From a checkpoint of a small image classifier: 97500 training examples.
Rows from block 5 of a small image classifier, named by matrix and row number. Rows with one number belong to one neuron. Each number is 128 + 32 x the weight over its row's rms, rounded and kept within 0 to 255. All counts start at 0. After the name is the row's rms in percent of the matrix's.
Before each neuron's rows are labels from the 100 images, of 14976, where the neuron reaches its highest value: "responds to" is what is common among them. Only what is clearly more common there than usual is listed. The data: procedural textures in two colours, tilted and lit.
# fc1: MLP up (model.blocks.5.mlp.fc1.weight, 512x256), inputs 0-85
# fc2: MLP down (model.blocks.5.mlp.fc2.weight, 256x512, transposed), outputs 0-85

responds to: grey; ground colour: grey; pattern colour: orange; pattern colour: red
fc1.287 119 [127 113 143 143 185  89  52 119 114 255  97  72 202 145  60 136 133 125  95 150  65 115  89 115 116 130 107 121 108 151 119 130 100 115 125 185 162 160 109 145 102  60 109 125 118 141 118 128 105 219 140 113 138 110 177 172 103  97 136 134 169 158  89 160 142 140 164  99 138 137 127 141 148  96  93 115 176  92 155 115  96 132 129 140 132 100]
fc2.287 128 [ 91 111  72 161 125 163 161  81 178 124 161  79 123 107 136 133 132 134 190 170 159 145 105 155 116 111 137 151  60 190 115 144 193 152  86 121 127 138 152  78 128 108 131 110  72 162 149 108 139 115  88  88 120  86 115  43 104 138 139 142 127 116 155 107 118  92  60 101 147 119 113 157  58  77 160 142 128 184  82 182 196 148 139 148 116 140]

responds to: teal; pattern colour: teal
fc1.36 014 [188 146 145  98 112 156 146 118 183 148 120 144 133  59  90 135  85 167 128 129 145 171 175 125  90 118  90 129  86 153  98 104 155 157 147 161  96 117 104 126 182 155 101 118 135 182 137 138 108  87 124 127 159  97 127 128 123 159 109  87  77 136  91 116 145 115 101 115 127 103 116 111 126  93  94  57 109 165 161 155 142 199 141 115 113  41]
fc2.36 017 [150 100 136  79  73  91 177 114 149 127 145 107 132 113 137  90 141 107 148 131 112 141  93 108 128 134 170 170 123 142  53 190 128 120 156 126 139 119 143 115 138  36 125 156 115 145 111 181 138 107 143 148 129 151 133 111 153  72 109 166 136  98 162 192 109 145 116 131 156 113  96 154 152 169 123 125  88 128 106 150 142  74 128 114 151 191]

responds to: black; grey; ground colour: black; ground colour: brown
fc1.355 050 [131 171 120 108 131 135 108 150 170 146 144 125  54 105 145 109 112 137 143  34 158 171 177 200 140 165 156 145 157 148 156 129  95 176  40 117  82 148 108 124 140 106 105 120 105 116  49 124 135 119 114  50 100 114 102 102  78  52 103  62  91  99  73 184  43 143 151 138 147 195 164 121 162 133 132 191  83  88 142 113 120 137 110 117 147  58]
fc2.355 055 [140  89 167 228 104 184 102 144  94 174 124 151  92 173 132  54  96 156 133 124 115 145  92 150  92  77  56  42 173 137 176 154 126 106 167 101 156 143 116 146 107 152 122 113 168 170 152 134 107  44 138 166 193 151 152 101 182  70  98 122  55 150 105 162  75 122  58 131 169 158 148 138 185 117 143 110 101 116 134 104 147  93 124 149 125 143]

responds to: yellow; ground colour: yellow; orange; pattern colour: orange
fc1.195 178 [169 119 173 105 169  92 104 101 107 110 106 131 138 126 151 112 142  93 154 129 123 148 116 105 149 182 137 135  80 172 109 124 132 137 145 127  77 147 105 187 124 137  80 150 117 166 192  89  49 220  80 134 147 121 120 136 170 117 137 145 107 126 177  97 135 119 100 148 142 156 167  82 157 123 111 145  97 105 122 174 125 101 126 104 120  59]
fc2.195 165 [102 142 105 156 143 102 140 185 119 142  99 116 143 120  94 132 132 128 134 135 139 119  72 139 126 171 175 169 125 129 121 116 117 142 137  86 132 136 104  89 141 151 129  95 155 135 117  97 151 127  96 114 150 102 129  71 163  94 103 108 129  61  93 139 141  87 156 124 125 142 122 154 148 148 108 145 102 152 168  22 107 125 113 108  90 101]

responds to: green; pattern colour: green; ground colour: green; ground colour: brown
fc1.22 172 [129 128 150 166  93 166  97 123 176  80 112 144 107 136 115 146  94 150  74 184 118 144 243 147 153 178 162 119 140 188 115  83 124 157  82 106 106 101  89  64  93 142 160  97 159 157 122 142 165  78 104 163 173 163 108 119  71 136 124 123 117 115  98 150 132 123 149  60 156 133 103 145 129 176 124 150 116  88 118  71  86 161 156  74 161  99]
fc2.22 167 [ 80 132 127 165 145  86  81 117 124 140 117  76 126 136 129 122 114 105 112 130 115 136 185 117 122 142 113 102 126 137 130 152 172 136 155 141 144 137  79  81 117 159 134 160 155  70 125 131 161 123 178 110 119 140 142 167 102 101 124 115 123 109 154 124 172 126 175 134 107 146  76  93 110 134  86  83 146 143 157 154  94  94 175 102  86 142]

responds to: black; pink; ground colour: black; pattern colour: pink
fc1.490 044 [106 141 104  27 104 111  77 113 141 194 156 134  97 159 135 156  93 169  72 124 168 143 145 180 154  96 129 154 136 111 146 131  53  91 172 126 123 136 127 152  78 135 192 127 135  93  72 100 134 100 122 126 138  86 114 158 106  93 136 170 100 102 145 166  54  91 223  91 135 151 144 192 123  94 179 203 114  84 128  66 154 140 119 136 118 150]
fc2.490 048 [ 53 148  98 181 143 170 165 140 108  91  85 123 132 138 119  99 112 121 140 177 207  76 127 173 147 134  86 141 126 137 182 118 105 115  72 123 162  94 160 140 146 139 117 163 180 155 132 176 127 130 145  84 118 153  69  70 174 123 125 176 134 119 112 142  77 120  81 165 126 159 144 138 150 147 122 133 102 140 116  60 174 104 128 106 145  84]

responds to: teal; black; pattern colour: teal
fc1.111 071 [100 137 148 175 127 129 183  72 200 144 143 127 133  80 158  86  47 130  76 128 127 124 140  37  80 115 177  81 122 105 124 159  95 191 106 120 181 134 153 111 150 126  50 111 198 110 140 139  94 182  79 104 127 151 101 119  90 109 187 109 150 120 135 139 135 130 125 119 145 155 180 196 118 123 174 114 111 143 147 100 129 131 111 136 174 143]
fc2.111 075 [168 147 115  41 127 116 152 128  99 131 110 159  86  90 108 114 141 129 132  75 106 153 116 199 110 148 170 137 150 150  91 149 146  58 142 132 153 183 120  88 118 108 143 127 115 137 118 160 120 125 159 212 229 146 112  66 125 142  53  90  79 125  79 132 106 147 128  75 174 109 162 100 226 134 137 155 107 134  90 172 165 197 140  68 129 123]

responds to: yellow; pattern colour: yellow; orange; ground colour: red
fc1.400 147 [169 136 123 152 140 103 125 114 124  85 163  98 128 135  95 194 156  79  64 103 118 126 228 120 189 154 213 132  90 186 130 108 149 147 154 161  59 153  95 166 184 140 123 179 138 170 139 230 146 142 156 157 119  79  63  89 127 120 140 182  90 140 154 127 158 138 103 131  97 138 119  85 167 157 126 153 153 113 134 114 151 112 157 129 117 125]
fc2.400 149 [125 129 146 133 102 159 157 100 155 154 119 147 132  45 118  44 159 130 189 129  97 101 146 130  62  70 126 152 127 108 113  96  95 178 133 159 140  97  85 170 149 130 145  91 103  93 125  61 190 149 158 127 143 107 139 173 125 120  75 103 208 105 114 170 141  95 152 112 114  99 137 157 110 139 186 112 101 210 101 126 161 138 145 159 100 125]

responds to: teal; pattern colour: teal; blue; ground colour: teal
fc1.24 176 [161  88  90 114 101 105 138 109 186 134 150  93  75 125 120 175 145 167 151 147 142  65 108 114 177 175 168 156 137 143 136 118 135 173  66 136 117  95  94 119  86 146 112 110  72 122 134 113 154 138 155 180 218  97 132 158 124  97 120 161 117 159 116 166  56 109 129  57 123 121 138 106 159 202 165  57  70 166 181 129  67 153 138  76 177 150]
fc2.24 168 [159 128 105 128 194 128  92 140 112 143 147 134 151 148 140 137 142 149 109  92 126 153 155 138 136 118 107 138 102 151 121 134 137 146 147 144 107 125 153 116 110 119 102 125  69 133 131  96 133 149  96  91 132 127 120 148 109 184  76 153 147 136 118 120 134 151 143 107 116 127 115 102 115 130 162  96 181 141 116  95 128  92 131 153 141 174]

responds to: brown; purple; ground colour: brown; pattern colour: purple
fc1.178 020 [124 107 106  63  76 135  91 131 131 117 161 121 106  87  85 122 174 175  72 146 191 141 113 176 167 191 111 103 132 108 198 181 117 126 112 147 132  81 113  92 117 118 174 140 127 120 112 169 137 115 147 131 146 147 155 169 151 148 114 151 151  91 111 125  55 131 133 121  96 177 142 175 208  80 176 174  46 137 139 122 150 171 106 119 145 159]
fc2.178 020 [ 95 123 123 144 112 171  78 156  81 128 107 167 114 117  82 125 129 159 109 113 136 152 158 130 135 136  83 123 147 138 187  70 132 159 140 109 142 102 154 139  72 113 162 139 126 135 131 144 121 141 144  71 185 110  90 196 124  24 202 117  98 102 179 152 111 149 187  94  88 128 163 114 105  79 149 159  97 118 154 122 131  93  78 141  96 102]

responds to: orange; yellow; ground colour: yellow; pattern colour: orange
fc1.506 167 [134 138 167 112 154 105 107 107 106 138 165 103 154 114 124 103 112 137 174  96 144 172  88 113 114  80 130  91 111 137 177 118 134 138 196 115 159 126 187 123 137 127  96 117 182 123 173 158 146 148 127  97 137 146 107 115 111 113 164 160 172 128 114 120 144 159 104 212 130 155  93 107 105 143 141 109 124  87  68 126 126  88 137 135 189 168]
fc2.506 141 [145 143 210 123  64 105 124 148 146 121 142 156 132  80 150 177 137 109 135 105 144 132 117 136 129 168 128 139 170 114  98 158 118 139 130 113 187 149 137 120 155 124  98 149 123 119 143 166 158  81 110 126  88  84  91 122 155 127 147 108 116 142 166 155 185 113 120 140 169 152 170 159 173 162 165 141 141 177 152 104 109 112 203 131  80 168]

responds to: pink; pattern colour: pink; teal; ground colour: teal
fc1.495 143 [ 75 119 102 128  76 138 169 129 104 144 103 134 130  99  84 122 167  83  70 149 161 151 118 144  91 186  94 175 101 167 137 132  52 156  95 174 103 165  79 174 131 120 171 154 176 113 120 147 126 107  62 139 100 111 190 137 122 116 148 144 113 117 150  72 124  78 102 176 124 117  87  81  48 146 103 146 133 115 121 108  95 112 166 118 146 124]
fc2.495 160 [120  91 117  68 158 143 128 115 151  92 106 129 134 152 142 142 107  92 150 125  86 113 152 140 138  91 165 102 149 163 159 142  98 137 184  86 147 149  81  89 158 138 117 181  80 116 131  79 117 124 138  83 141 140 139 104 115 101 131 155 149 108 102 173 169 136 123 120 146 123 156 129 174  75 102 104  99 186 132 149 110 121 110 148  96 108]

responds to: brown; blue; pattern colour: blue; ground colour: brown
fc1.226 005 [ 90 113  73  25 160 111 194 114 152 104  91 149 132 111 114 133 102  86 172 104 126 142 155 135 112 194 142 125 171  99 175 140  45 135  94 135 129 135  90 152  81 147 180 119 140 110 160  76 164 106  76  66 106 164  73 125 158 190 162 138 107  90 135 121 136 113 132 180  82 194 159 170 156 163 140  82  88 147 159 146  95 145  82  74 138 144]
fc2.226 006 [170 142 104 111 115 152  67 174 120 157  84 127  91  83 125 135 127 163 118 177 166  73  75  81 142 118 142 135  66 180  95  62 130 131 152  92 113 131 134 141 117  85 115 146  81 120 146 195 117 124 171 124 191 105 144 126 170 106 139 106 172 117 158 132 132 151 151  55  86  64 105  88  71  78 144 103 140 128 119 206 121 156 123 127  89 142]

responds to: grey; teal; ground colour: grey
fc1.340 028 [ 95  65  84 121 149 114 179 141 178 131  83 155 159 150 117 126 173 132 132 156 163 143 177 104  35 133 176 156 104  46 126  89  87  90 114 139 132 161 155 161 131 128 187 162 177  53 107  94 151 129 103 152 110 133 136 120 157 128  92 133 190 169 125 119  87  88 107  72  99 102 119 157 160 120 158 174 106 174  91  91 125 125 147 116 135 124]
fc2.340 028 [ 74  99  97 179 113 138 143 111 117  14 107 119 110 132 105 125 129 131  93 162 129 127 131  99 148 149  76 116 101 183 106 125 157 130 152 102  80 131 120 141 183 135  73 190 110 190 117 134  92  97 151 105  89 213  73 107 112  96 155 139 129 129 178 119 136 138 131 189 151 171  78 112  85 102 116  79 130 108 153 112 143  99 138 146 166 146]

responds to: green; ground colour: green; pattern colour: black
fc1.8 021 [ 86  69 151 122  94 124 144 121  69 173 190 160  99 114  88  61 161 108 139 164 141 130 133 153 125 156 103 104 155  93 121 163 193 105 107  67 183 139 118  93 112  91 201 114 176  92 152 167 100 121  96 141 176 166 144 138  87 167 174 120 126 137 170 107  89 132 127 154  69 163 103 175 103 194 148 232 116 113 180 165 102 152 109 131 158 124]
fc2.8 024 [111 120 203  67 135 131 139 123 125 107 100  94  62 146 166 169 132 108 125 105 138 150 136 151 150  96 149 165 181 126 181 162  86 135 112 178  88 152  93 116 102 151  70 141  72 127  99 173 131 145 110 141 107 114 119 186 154 107 158 115 144 132 143 203 132  95  33 132 189 155 196  96 114 121 151 124 137 161 130 134 115 195 106 117 108  89]

responds to: red; yellow; pattern colour: red; ground colour: yellow
fc1.125 157 [ 59 140 130 197 119 117 104  46 119 118  72 140 120 136 153 109 192 112 108 140 154 166 101 145 162 128 107 157 119  72 110 138 120 151 125 123  89  56  78 162 141 107 141  58 135 145  98 153 193 183 104 133 125  77 194 151 128 166 162 143 133 121 164  80 201 109 111 100 174 132  93 131 120 103 167 131 112 117 106 116 147 140 127  68 121 117]
fc2.125 157 [124 139 116 140  82 173  77 104 167 145 130 175 169 103 153 124 131 194 222 128 140 115 101 151 165 166 157 128 144 135 158  54 131  76 148 149 110 139 159  85 150 126  83 118 157  88 148 154 107 132 148 135 135  99 109 134 116  71  96 147 140 173  59 225  89 127 180 157 119 153 132 120  86 150 113 128  96 180  65 152 140 149 154 139 131 104]

responds to: white; ground colour: white; pattern colour: white; pattern colour: teal
fc1.133 140 [ 93 152 141  57 183 101  74 161 178  44 132 129 161 115  81 162 110 169 132 100 105 131 107 122 155  88 153  94 128 124 125 165 115 178 184 115 139  92 124 157 114 114 113  86  94 111 140  99 168 118 144 135 153 111 111 112 130 148 255 130  82 165 149 149 171 120 107  92 130 148 103 149 122 120 127 162  78  58  92 142 122 133 129 173 184 105]
fc2.133 144 [181 108 112 156 111 156 124 118  82 116 121 100 138 137  85 132 163 114 101 111  76 134  80 127 124 113 131 116  71 109 140 138 153 111 177 174 147 133 112 161  76  94 172 158 144 101 120 146 112 136 137 117 173 124 102 161 127 154  52 206 134  88 162 102 129  90 175 123 142 163 119  84  89 140 155 112 106 163 116 142 169 172 138 140 152  92]

responds to: teal; ground colour: teal; grey; pattern colour: grey
fc1.219 052 [136 107 113 163 160 143 182 114 131 106 126 172 141  46 131 143 149 119 136  88 136 171 177 111  83 165 155 189 150  73 112 106  96 130 136 131  87 177 157 157 154 134 150 146 172  60 114 103 150 116 117 118  12 152 141 158 118  92 111 112 179 185 146 164 164 130 116  76  84 114  91 142 162 136 172 107 107 118  98 139 172  83 131 103 144 111]
fc2.219 054 [158 155 120 140 118 187 173  61 126  67 108 129 133 109 135 115 173 166 156 119 103 157  87 103 182 165 142 145  89 162  62 155 134 151 195 107 156 132  71 137 127 129 110 199 137 153 129 124 140  66 165 120 180 164 134 100 157 125 156 146 116 133 118 125 177 145 116 126 152 143  89  98  66  71  94  85 118 162 129  89 111 124 117 198 150 171]

responds to: red; pattern colour: red; green; ground colour: red
fc1.303 018 [ 99 148 139 189 110  69  99  93  71 109  94  95 170 126 112  97  99  93  91 160 106  73 158 109 107 174 115 146 102 179 124 126  63 177 148 118 130 132 128  96 137 142  88 105  50 145 149 142  77 172 143 169 130 190 148 101 154 134 176 138 101 170 163 127 147  83 127 178  93 137  64 137  46  94 115 202 135 146 130  91 139 160 187 132 112 162]
fc2.303 019 [153 151 159 124 107 182  88 118 152  72 149 120 143 154 175 142 165 155 139 152 186 147 154 132 142 139 118  70 142 104  86  64 162 134  99 149 157 107  97 135 148  32 114  99 115  99 131  82  85 145 115 110 124 133 143 129  67 158 156 112 137 156 136 168  65 111 118 109 150 164 139  88 152 172 177  65 158 108 118 141  58 108  95 153 150 155]

responds to: orange; red; ground colour: red; ground colour: orange
fc1.372 125 [159 171 133 145 110 123 111 120  92 120  92 143 117  87 135 107 122 131  81 136 119 137  79 174  90 114 110  84 140 130 116 121 111 159 107 192 132 112 102 159 140 107 138 112 143 153  93 112 132 137 119 173 127  78 136 102  71 167  77 120  55 189  99 124 160 120 125 113 124 114 163 159 144 123 175  75 183 174  75  84 141 135 130 100 141 123]
fc2.372 140 [112 168 118 117 116 104  69 103 140 118 136 123 122 132 145 176  92 132 205 133 198 157  94 105 124 143 102 131 110 169 115 131 219 132 116 141 109 165 119 116 116 151 138 105 118 171 120  89 100 131 143 131  73 119 196 199 144 118 146 221 170 149 135 107  94  94 169 157 128 184 111 104 108 175 207 179 105 114  86 163  72 154 116 132  62 120]

responds to: black; ground colour: black; teal
fc1.167 009 [124 105 143 122 108 110  64  87  64 164 120  95 170 140 112  62 136 104 129 185 141 107 103 152 142 122  82 154  74 168 111 174 114 109  85 108 164 159 109 180 135 114 120 147 185 100 214 143  87 102 114 100 149 161  91 209 141 159 120 160  74 100 144 186 128  68  51  95 106 153 116 148  89  93 136 209 128 106 124 146 104 141 131 148 103 193]
fc2.167 011 [146 145 117 135 147 111 105 119 128 122 163 123 111 184 148 196  89  65 155 148 153 142 151 115 124 182 199 190 102 115 143 125  97  88  89 173 109 202 185 171 129 133 144 178 116 165 128 115 120  71 173 192  97 141 154 137  81 130 139 111 112 112 177  80  83 142  80 105 137 135 125 123  57 120 138 125 120 138 129  92 113 158  96 104 162 118]

responds to: teal; ground colour: teal; pink; pattern colour: pink
fc1.398 010 [ 89 108 113 164 187 140 121 108 134  84  82  92  95 116 130 138 130 126 135  84 163 139 100 115 132 213 148 130 158 139 143  91 102 135 116 132 112 188 139 148 157 100 137 171 144  76  80 121 198 110  73  96 112 221 122 160 107  70 128 163 120 162 235 142 138 152 126 115 147 137 132 142 112 101 114 111  86 152 144 158 126 144 135 130 118 143]
fc2.398 011 [153 110 134 118  76 204 159 117 149 151 123 159 178 100 165  88 159 148 107 121 128 104 171  80  87 151 136 131 154 112 144 126 135 116 144  87 115 108  95 178 122 143 165 158 138 184 163 156 113 127 122 178 175  80 160  87  90 121 162  68 143 140  58 164 180  73 130 144  73 143 142 111  64  78 161 125 178 150 137 158  95 146  70  85 147 115]

responds to: red; pattern colour: red; orange; ground colour: orange
fc1.221 072 [145 147 125 192 135 147  89 122 101 142  47 137 170 125 159 129 111 126 170  80 123 101  50 111 100 158 108 110 182 160 112 125 112 154  71 159 112 131 130 117 106 100 214 104 127 119 109 128  90 172 154 172 140 189 144 105 106 138 138 152 100 175 164  96  80 184 179 181  86 187  40 103 158 154 135 172 105 170  93 129 131 154  99 119 105 127]
fc2.221 076 [169 165 140 141 176  99 140 103 135 116 114 134  90 151 153 128  76 163 157 106 154 131 139 113  95 142  98 142 181 172 124 127 144 118 188 141 169 137  76 166 172 149 153  96  89 103 125  94  72 164  64 120 124  89 100 154 133  86 148 161 146 193 190 138 105 186 129 146 151 153 152 147 119 150 167  85 122 114  67 202  65 160 120 165 159 162]

responds to: teal; ground colour: teal; purple; pattern colour: purple
fc1.399 162 [133 126 157 159 118 138  36 136 138 109  99 119 143 147  55  95 205 153  82  94 136 112  93 132 169 141 124 149 125 140 131 144 141 126  98 139 151 122 157 137  75 120 191 177 120 134 143 147 160 141  68 137 193 131 104 152 112  78 104 110 182 126  98 103  92 141 110 160  47 100 142 123 120 132 128 134 118 156 128 122  48 129  71 117 118 132]
fc2.399 159 [153 151 133  89 130 120 156 126 139 165  83 105  95  59 104 133 110 128 149 152 102 133  97 135 140 155 214 127 149 146 205 125 227 108 128 147 137 112 169 104 135 127 118 125 145  76 136 123  99  92  76 133 132 185 126  90 128 138 169 109 109  85 154 144 176 115 130 154 126 194 156 149 145 110  99 135  43 148 133 116 177 156 107 128  98 153]

responds to: white; ground colour: white; pattern colour: black
fc1.298 212 [112  97 114 253 135 153 155 127 122  97 163 127  91 132 129  43  84 139 182 168  75 166  93  63 157 125 112 164 144 129 109 121  85  63  60 103 117 129 195  76  96  82 135  67 155 128 165 134 127 191 116 106 108 143 111 123 103 152 206 143 166 116 137 143 122 114 105 146 125 103 144 127 106 128 166  64 126 160 110 131 140 165  97 157  74 132]
fc2.298 165 [163 179  93  80  79 147 174 160 147 143  89 141 109  90 127 121 120 144 135 129 121 112 186 124 160 141 135 130 170  88 111 132 159  51  95 138 157 134 121 100 117 106  63  66 126 132 163 136 153 139 120 133 181 109 119 130  65 124 223 125  35  93 134  94 120 135 105  80  90 161 171 132 145  97 119 145 135 145 108 142 116 120 105 153  86 177]

responds to: black; pink; pattern colour: black; ground colour: pink
fc1.453 008 [ 84  61 130 103  62 124  68  50 150 148 133 186 168 119 202 112 103  56  88 146  88  86 145 128 165 144 142 147  98 110 138 139  81  90 105 143 151  99 172 184 143 123 170 168  76  85 117 133 166 121  97 101 140 134 135 113 126 160 108 133 113 143 128 115 218 152 170 120 102 119 140 146 186 136 156 130 144 109 162 145 140 109  95 112 110 146]
fc2.453 009 [112 153 141 180 178 142 145 159 154  74 104 122 121 205  67 105 172 129 114 137 186 111 117 196 161 155 196 137 152  83 141 101  96  71 175 138 143 122  90 114 132 112 129 191 179 165 126 124 111 164 138 129 148 122 138 132 118 140 158 142 186 139 148  71 115 120  65 101 165 132 101 156  80 152  86 143 119 161  68 108 114 162 164 118 153 111]

responds to: black; brown; pattern colour: black; ground colour: brown
fc1.389 076 [147  83 111  57 177 188 113 129 134 174 162 175  89 126  92  78 107 179  86 132 145 107 122  96 152 161 211  71 149 127 175 170  28 127  99 138 150 122 141 133 112 151 176 130 115 123 143 136 171 109  93  96 138 102 111 135 129 195 121 132 131 132  56 194  83 127 140  99  92 186 171 157 138  65 159 169  93 107  90  89 121 161 126 102 157 119]
fc2.389 089 [100 109 121  99  77 142  91 122 181 119 129 140 110 195 115  82 107 163 163 160 145 128 190 166 139 122 133  31 147 140 150  63 104 181 118  73 157 139 124  84 144 124 120 144 160 114 121 143  72 177 116  94 165 157 123 134 104 107 190 139 174 126 149 157  38 146 172 129 137 157  47 126 139  97 136 156  93 130 147 166  99  56  59 115 112  68]

responds to: teal; blue; ground colour: teal; pattern colour: blue
fc1.12 180 [163 143 151 154 146 136 118 112 112 141 119 118  80 107  79 135 170 144 182 138  79 109 174 132 140 110 165 132 180 122 163  92 120 183  68  78  74  84 108 111 127  88 174 133  75  14 132 124 131 158 188 151 165 116 121 155 114 129 117 123 125 147 128 173 175  96  87  52 128 125 142 158 137 196 145 137 114 155 118 141  68 163 154 135 135 133]
fc2.12 166 [120 127 168  56 156 100 157 123 134 159 129 145 176 127 124 123 124 163 159 140 119 173 126  90 127 142  96  94  55 129 116  95  80  94 102 153 134 186  99 127 133 138 119  98 115 182 121 146 143 165  93 147 128 110 201 168  80  92  97 181 153 162  80  96  46 107 142 178 147 133 107 103 113 122 137 134 189  81 109 138 120 124 132  89 136 126]

responds to: yellow; pattern colour: yellow; ground colour: blue
fc1.308 113 [128 140  65  99 141 101 120 117 108 121 124 129 157 175  93 100  98 150  90 147 145 144  98 172 132 179 134 115  98 180 145 123 130 203 185  99  86 137 134 104 141 197  92 171  77 103 117 179 110 163 108 134 166 167 120  78 104  96 222 131 134  96 138 137 172 163 150 149 165  89 127 149  88  90  93  83 103  68 100 165 137 138 122 144 101 138]
fc2.308 114 [108 111 155 108 116 146 136 181 125 145 133  82 105 153 125 153  91 172 170 174 151 157 111 127  81 125 128 141 129 108 198 102 100 126 101  98 106 123  99 136  94 126 130 156 120  84 151 112 174  87  85 155 143 132 127 191 174 123  47 136 104  92 126 135 140 143 117 116 143 189 103 136 160 173 114 138  62 131 138 133 146 110 112 104 170  78]

responds to: pink; ground colour: pink; orange; pattern colour: orange
fc1.252 113 [ 82  95 126 148  81 160 121 127 135 139 147 139 170 162 125  73 163 123  86  83  89  74 147 140 103 119 124 123 147 131 144  78  91 115  85 114 163 173 112 156 102 140 170 119 142 131 143 178  90 120 112 129  53  43 134 104  82 178 119 154 120 143 155 170 148 166  66 173 168 181 184 126 146 183  94 103 114 149 127 110 131 127 134 138 149  75]
fc2.252 116 [116 120 127 108 153 157 127  89 175 100 121 135 113 111 183 129 131 120 138 142 162 131  95 204 174 137 149 124 101 107 125 174 150 108 152 122 176  33 122 121 153 125 131 172 134 126 124  73 128  99 136 139 155 140 120 147 201 109 129  99 141 117  79 127 161  89  92 145 136 109 111 100  66 127 117 222  93 154 116 123 117 159 153  76  61 113]

responds to: brown; ground colour: brown; blue; pattern colour: blue
fc1.148 034 [123 110 113 125 124  95 122 136 142 137 164 141  85  55 117 116 111 136 175 119 155 106 161 128 139 136  85 138 155 136 205 147  83 132 145 132 202 147 171 114 117  96 202 144 142  99 149 165 131 125 104 162 148 174 162 137 106 129 161  96 129 133  89 144  35 149  74 141 112 109 181  92 175  76 144 204  99 116 139  88 137 143 111 139 166 123]
fc2.148 037 [142 152 128  60 155 120 150 126 122 151 122 154  71 148 121  92 119 216  99 137  83 140  85 160 146 128 102  56 165 126 180  79 129 130 126  61 181  94  53 105 151 101 208 118 152 135 145 117 168  87  77 121 150 153 119 145 133 110 108 141 123  93 124 214  69 141 120 100  94 139  80 107  98 106 122 120  36 132 103 171  95 144 107 102 165  89]

responds to: white; ground colour: white; blue; pattern colour: blue
fc1.459 156 [119 109  91 114 105 123 111  89 126 108 141 141  60 133 180 200 112 145 123 156 153 108 118  91 152 126 100 113 143 103 162  71 141 151 226 165 129  95 136 147 138 128 168  62 136 159 117  77 145 159 137 164 139 126 134 130  57 144 197 207 171 176  70 143  95 153 100 116 128 160 170 108 183 155 117  87 107 136 143 118  70 118 129  62 130 132]
fc2.459 184 [164 109 176 152 153 184 199  98 119 132 116 112 122 128  98 123 109 135 106 143 146 142  92 103  97 121 125 117 121  50 125 116 173 162  91  95 154 132  65 138 110 131 186 114  96  80 142 121 154 154 179 103 158 104 137 129 171 129  59 128 147 153 138 127  86  78 125 134 120 135 141 107 126 123 148 113  95 162 148 135  98 112 126 134  74 136]

responds to: white; ground colour: white; pattern colour: white
fc1.238 014 [138 141 109 110 118 121 142  98 179  94  83  80 147 160 131  74 121 168 101 119 133 112 105 183 118 127 143  71 157  94 150 106  88 136 181 147 120 157 142  97 140 128 153 132 151  78 190  92 130 110 130 111 151 127 151  85  85 149 189 135  82 149 159  72 144 180 142 141  57 143 127 114 172 194  99 101 120 123 140 172 115 153 113  86 130 137]
fc2.238 016 [164  93 178 114 134  98 123 128 144 105 128 100  94  99  78  86 153 112 126 139 129 149 159 118 149 162 124 120 107 129 169 129 147  95 191 129 188 109  52 140 113 159 151 163  95 165 107 170 168 115 201  99 129 144 127 118 150 139  35 184 107  98  97 134 124 116 153 119 126 159  81 105 150 104 135 151 109 100 128  78 136 190 146 117 158 144]

responds to: yellow; ground colour: yellow; purple; pattern colour: purple
fc1.182 092 [104 157 134 120 114 152  60 130 136 150 130 116 166  89  54 172  92  94 112  75  68 127 157 140 160  88 113 106 119 160 111 127 105  83 146 128 115 131 161 109 135 107 186 128  52 156 125 165 169 153 116  96 124 131 154 133  99 110 140 131  96 151 130 146 178 142 100 216 173 104 130 147 121 183 140 210  94 184 133  83 150 155 119 166  65 182]
fc2.182 107 [141 111 116 156 167  83 140 104 161 112 124  99 131 143 167 120 141 150  96 139 135 151  99 137 103 147 147 134  92 159 146 119 161 111 150 132 116  82  74  90  99  76 149 145 112 143  91  75 145 140 137 201  88 121 163 171 136 170  84 158  93  89 131 178  86  68 118 129 128 130 121 153  58 139 135  58 124 150 142 119 102  67 144 120 106  33]

responds to: pink; purple; ground colour: pink; pattern colour: purple
fc1.288 166 [ 77 194 138  71 114 178 117 138 121 147  66 131 154 136  82  98 125 104  99  87 152 153  60 122 110  97 164 193 102 125  90  99 134 120 123 140 128 118 146 155 124 115 117 132 155 152 167 153 105 115 182 151 155  99 171 146  92 115 117 154 128 114 177 157 176 169  68 160 122  95 126 112 138  85 121 181 225 123 183  77 133 184  89 163 137 113]
fc2.288 162 [ 87 110 151 145  89  94  41 127 137 134 143 127 125 144 138 136 157 121 141 116 104  85 153 135 100 139 161 143 164 145 163 176 134 146 144 118 101  79 120 105  88 138 147 143  68  91 156 102 162 152   5 129 155 179 126 142 167 172 124 145 156  87  94 168 108 119 124 106 139 152 174 107  83 206  91 113 143 123 141 176  80 118 172 114 111 129]

responds to: brown; ground colour: brown; purple; pattern colour: purple
fc1.342 144 [202  85 137 111 127 107 142  99  99 118 168 123  74 133 111 145 129 107 171 118 154  86 158 133 120 101 100  98 100  99 151 146  59  93 173 138 188  99 123 102 148 107 137  96 135 145 135 163 158 127 103  82 143 146 122 109 172  96 136  97 129 105 109 134  92 107  94 139 106 145 137 121 120 190 149 154 134  81  91 124 189  38 156 175 108 142]
fc2.342 165 [ 70 134 156  85 148 152 183 110 144 148 148  88 147 135 122 116 140 143 141 188 181 143 107 104 172 114 100 170  89 167 131  77  98 123 172  97 154 145  58 166 109 128 144 152 135 170 129 126 198 162 149 206 104 106 102 209 147  83  73 109  75 147 158 107 106 123  85 116  41  97  96 105 105 116 131 115 100 109 119 136 171 138 125 148 124 117]